From a checkpoint of a small segmentation model: arch unet.
Rows from block 2 of a small segmentation model, named by matrix and row number. Each number is 500 + 40 x the weight over its row's rms, rounded and kept within 0 to 999. All counts start at 0. Numbers have three digits each. After the name is the row's rms in percent of the matrix's.
After each channel's rows are labels from the 100 images, of 14848, where the channel reaches its highest value: "responds to" is what is common among them. Only what is clearly more common there than usual is listed. The data: rendered made-up planets. In brackets: how many of the 100.
# conv: 3x3 conv (model.enc.2.0.conv.weight, 192x192x3x3, each kernel summed), inputs 96-191

conv.168 138:522484428503512515544499497479518463532434524454489469500500537526471434490483471416531412543523546539403499487443441527486523510489525588468575463503413513444482556463481464477488565549519559533492540507521561515554546447410443516559515412519523534433418467476458507491550552550561561526
responds to: moons: three (53)

conv.30 139:513524470534463482477487548506560501481557495521524479512512558534488499454561454545459500492498512480495504554488531520516471525479477590469488525529463435523427594558592498490531494498511502509520473482506459496508534495463450449519539536532431518482449514473411538493470534430438532530
responds to: moons: three (56)

conv.110 104:505518423457428444477517451485505498480513480510545492547471457521532401489465445527539470481451540445544444461485522506482471452498507531486493499541527516525513505472497498564518488498481523456496549570524424496429502484484483465486501534510588491530527419569479487553499523480515439490
responds to: glowing rim (100)

conv.111 107:525511499497489469542514459484469529517543451488474473540508542509529514551599467488440526558491407533417492536496545513502528486503503568492487449512496510511559515479561502545498550471472420558445544483496439535542501511435485440501519554489450522498482517524522485452460522550453458465
responds to: cracked ice world (36)

conv.129 095:519545546558494535437531457551513563527514585548520517520542533502506475537470508561521520475508522434446509548487420497522421512489480544464418452541552558497471510547480457472483475525527452534510495510449438547515526487476500495505519557531469540472485491481443492472454546480563490538
responds to: half lit (54); cracked ice world (49)

conv.113 101:462509527525464489481612456465456539436579516515458478449439536523469491530531562511540511469553522519507557461436458529432523567491512490473462510585512559476528499522431528495526476483516572509565459517524427486464556529512509466549518547497527488456476543477536479520515454489571538416
responds to: cracked ice world (41)

conv.122 080:477503459477547499533503400457564443554453515559515474480532543515540539452568454627483482481552522501471513515505516441522534437466501596508511481531613480498456457523558539480534445444551530533508506483468493492571526517507539474541468488502401434438459537543491422429562488500433526482
responds to: full (53)

conv.43 091:456492510521515478470487515431484518532619553504508412473523511492520567549483546572450520523564529529438470523528520536524458429506499507455458520517453509482491446501557479519546529489519488506474476483486466535526530536458580490579504475443486515572507480488520513545452497505489490467
responds to: cracked ice world (59)

conv.106 096:458463452522475578481572498513455387549466537456488502474482540521525431500501527457411462473498490494449412466511483477491461502504495512572418547474548567503431494495495551450543534463471524512460577513542469451477507441527488552536482525525534581408458508479443503499509487462507613554
responds to: moons: three (71)

conv.127 091:517526544501534479435535457489506516541527544546514533524512505485569508519532492588479590510494440536470491535507477518538446509462465547469509501496439492577442577495501502450542451505472492524499465491464532562434491510514511447497532480533502489451561485526513481458440450448507476555
responds to: half lit (53); cracked ice world (37)

conv.46 106:494472479563478527433467501441542522525511612459477526522537535481568537472457492532526534481492481494494500552487548514482394549455483539505492449549510513490469506526483476494531455496487488501525549473466534479533552565546454376478531523529537477442418499574500536478519449463462504425
responds to: ocean world (34)

conv.91 088:437497483536520554530522480471497504566515476490467506522527560497600486545545548547523514417432496512524544584529439507503420507498461499423477492505560541551539483532472571551449464518544540570590505468483521501569502540497475566447580534547476506461492494535467519543491503526503509522
responds to: cracked ice world (47)

conv.58 089:522497435511531496470428501428493541538526503509497577540490468452554532478562541547550504464494436467450568533431513475471496551443498589522439431486503437464524483447535465498498542486433529553415456517501493512475471489489515467525507493509518490480510529487475480484513533486511471512
responds to: half lit (50); cloud-covered world (33)

conv.136 068:506476473512540443549504454582504456505579506504502558480475500570494478534514414522497434506465449395522533493473497574456425502510496499515536525531497437509497473504527398476576551446570535488498510510532412488471475491501448425540501418451475499474517591558493524507468527561490543550
responds to: moons: three (72)

conv.160 078:471493532450471539510609423474535471498446554456535424535505469511525452476531478588517491529572423508487542566498499505484515517481474526487510494519513476542532475502489514416532540405478463477463514428473438554489491469521524477454523562544503474476491518456563541467567539484411502509
responds to: half lit (58)

conv.179 119:463498427457462520482571464443474511553541490477553576551440489538503425453497481491497424426475481517509505462462551453449486478525507499537506519552509610481533532512535445552536498552473530498513532526534497479438492497496470463513514510545549493549555490617443499540430572457531468491
responds to: glowing rim (100); half lit (54)

conv.97 100:456516514493492435509551504505556530479578537504466438523446559509472523513471489538482552515529430515481526486513493546397466506446588504513489487472444522457497472587561574525511541537574517557522484587492457539474546412527491477460490526564540413471462528522537500507489554492526481475
responds to: gibbous (57); cracked ice world (40); kind: cloud-covered world (34)

conv.44 088:469504443527441523443518469476425502521512495590504488570512461551544467477520467505544471438441539558494455480541498470477462553544474463489482582483488533488510512548572574533476488513484540534542456453482505526522590522600545473520508481473488541511528505486466446537600568508464437495
responds to: rings (100)

conv.123 096:437540473533423483565506536500493444441506479530486526475512515536490553560545539527472451460556522484516549463452423467422543532495491500448502518533567501558489510472511485491477572461515524479497493418491454524529467541478557466519521481477451570458506488451468517441511530494525493449
responds to: gibbous (52); cracked ice world (49); cloud-covered world (40)

conv.87 089:483533495513449509477504529469499532481536510502485557547512486512492518567498448573503562547497496533498562480539497572519489499494518531588487523419496596487541498540561559548533533485469500440482457542497530545574539472468509462469499472519511528500500618441494544434505489543460515528
responds to: half lit (51); cracked ice world (41)

conv.134 079:484487483572522506510525513476500467524580477473400530447528565526494497534528508531515494497492483440534470474544513524471556435474483465489501459479601531476501474543496588461433556498476521488479476478494475454524375426561506475550475461423425477446451521420578465462528474491566516490
responds to: half lit (63); cloud-covered world (48)

conv.190 128:514432486464447534505482494534540529456562524548496530470470471533566531450505438490500534547525542543499569526506491475475495467493437489508544453546476521512513504481482523438521447518558508490494448545589549467494498455484461515525442537463513509533510554440420437550481491520525471448
responds to: moons: three (52)

conv.161 094:542502427502551443452420539460457535509547528524524477521479499564421524572476532507509474459450443535512571470502552505493497484466511525547529438535526461412518451509460524544525489467463549549430459523529431502432466528538517442562490486513525609464542489573540522495461503488551436500
responds to: rings (100)

conv.31 141:458527518507472512495464501545516511516478497484527469497530465572526458491487502509541523494526506422510508513547566556461551556452459524522376526505456433465487548507460496573478515452482519517493446458425462472470498446487519451520451504506498479476510555453518504503571511517499472551
responds to: ocean world (72)

conv.128 099:462480403523517533549484402509532509524505565504511463496510444558492555471476515502572484504513474513548577473453454441486471506469453533512491555509507505466482550535517531557510450513485510580552477482398501504473500461508468501505488516481413480441483529554457474442470539483489510526
responds to: cracked ice world (36)

conv.103 094:492477508557525512530568503538469489603501584506532452512533503567550527507439541440478510508408489434455569572472479531487470504478507517434522464511464450478505455520480555515510425514468588557555501516510504546556459532508452502418490515597469476541487494490494531476442528517458516529
responds to: cracked ice world (63)

conv.71 086:506528480519432568517515475438479524559544517517469458529511515607571478483572512580478494445477538473499488519503509471473525562516550472465485509492510529478476487440477496443543448504525501541505504453474459525558488501454491437573489489476434546589491539463503544457454417489484447487
responds to: cracked ice world (53)

conv.167 098:572425547432516505514468473503509494460471457552468446454485472558537485465585529555510453463504421548483463517552498479528593494490463437450521478504573485498513506464521467520477467532529494469434508447536482396528471539540503496516518459536482469489535459454517540535590483388494466447
responds to: half lit (79); cloud-covered world (40)

conv.15 099:525537505475482530553541493546467494472492493493562535441506553471472521490576563548473533535588487487466533521485481490506523568522564525479515512518449562483487498496471543583491519487477504501473531500487508547535490474480529504503537510573434472504452494544564590464414593457516488505
responds to: cracked ice world (62)

conv.188 084:476493486478481493505542466455450537516572536489420508485478560538472489486511528509617520514470440451460571543415433448492472464440546488528481498482516457444504424492407530571608444527451573585494465552559466470478535447577478519463453499558468552517516544512464578478587514497489425509
responds to: cracked ice world (33)

conv.132 112:546487418487452444481600429515503495455506454555504478489538455512543508467503463493510510497442539568531461464422524499460451478485497544526445522529561517549511548496457471458442536532501502525439505511475510518476490474518490516555513454468514428469548496557448483523492517471496483534
responds to: glowing rim (100); cratered rock (33)

conv.39 098:518496606558517492506479520517546489492527501438457488446470552505456480548497454535532488544525456545513499542482451589531546483515433419530450530483509514521506465510515549491483531424506498542489461515463456526457540445512501565502482460467467478469482525473535520477567448469544524506
responds to: rings (99)

conv.8 109:493521486460424459489539423426464477487518488576562541485474441513562381515510505454468490458480563476538531524488472451508442492504599613513526503539472539466402494456529498533524481476462487499498544496489450516497461504526472423462529516484503568552558432543466463527450536499548428455
responds to: glowing rim (100); lava world (52)

conv.186 102:448468569547524614435578449548499544533582502478544478463463549450418475482467565548511502470457577453431492581542457522538531542468432476483465515468484510522444457524514508475484434589540525503476486459485533533571484512456469499498550537444490514491511469483468516495440489553541516436
responds to: gibbous (52)

conv.79 140:444513497415501501550504560410460534449506512473518471527540472515490469531554480528497495484581495459473457565568550479528480488525473515489535388464517478521484515521524449567546446524583448550506563493510443470548536442559457531471468476521499426507515488486493507470428518480477557536
responds to: moons: three (53)

conv.36 082:531608479507523555504517483533525519510456561449496499497525492505535467494545495547477466545467455548530515500537499471458489495505478462470434537484532495469406422492493504552510470429567481554557502417488449545560493517458534481556551533511518535618512533523455552488542549418471524504
responds to: gibbous (52)

conv.140 115:470562450523486557511501541490493430534460464570548447572562478553504527488553511565561497495461530468531510585478548505494478504477427516519482539503466455543462573571481471576531497466468496531533556450540441534528464505523459546505444538493529516456476463523475530490482540464395536412
responds to: rings (100)

conv.148 099:494408514505374571508452473436499482471479490517536526528568500517512509426526487540492484465479462514527474546464524422421534510535610462434516520509593560550493541469481470521549540511556564527574565483563483479515501520481493563471463540511489424530478499465492489498525538459471604448
responds to: gibbous (52); cracked ice world (34)

conv.95 079:463421511557468567512470505441482476569519516473516492467511485458526537571556487562479504513504522462536512525579543548499439489471510445507469460484485510536462532482487461522497539515440497529462583507473428542497494491553499459580435550515514492520458482525499492571562453453401487438
responds to: cracked ice world (66)

conv.144 140:493460446490422478536578475512435509431488480490553486523450505433442506519475441541480489478525579466528512523565511540486404488463459520470495555428473480493495484517499481508397526442469547538523524459567490527450453471528562504497536490534471460529545465552482497552553508470480483527
responds to: full (73); ocean world (53); lava world (47)

conv.158 085:522519482446478411453480549491521564497480594516484538541522465519555514486534539524469486537511422490417560511517465496508448532501517494481516456463523522476504482539506503450487565519456518533487510430464536519477476551434452513521491498561495513522523490576479513547478490426562443442
responds to: rings (100)

conv.82 102:448523508551527513484582473470529558559491536565533485547534518523542484497486541500484554500522504407488490563499462516478436537447422571420454583474574539509515490509503547479497420510561521560525469510447507471525470512462533521469576492489499527527504491492496519511405485435556512473
responds to: full (55); lava world (47)

conv.115 093:424491436496525527509544417479484484469468569440492483554461464450601500507465504506456564490588421459481546526509544539504522554492510515507478482462452434505492485551520493513429445483541491458539490496503492471520544496479515539448548593543479460507525513458532506484547492531447542543
responds to: half lit (51); cloud-covered world (37)

conv.81 133:466513532570513519532468435415484528534459539435509480454510465487480538524497506473420494461529511499473437498509533513579503481508561545559518490423499523449462465508481526469529535452482511519428565493414500533475465503548486405507534524523508459485522465483465518498471532482497518503
responds to: moons: three (91)

conv.32 104:433511420464462518498487560443477436473489462492444611504522517501527448494493548503482459533546444519559500557487484514537504506477409551452469477415510539478484477559536546528550532431503502501438476515504482494451530483481495515485434514573458489456522482478532486487506501580530454457
responds to: moons: three (84)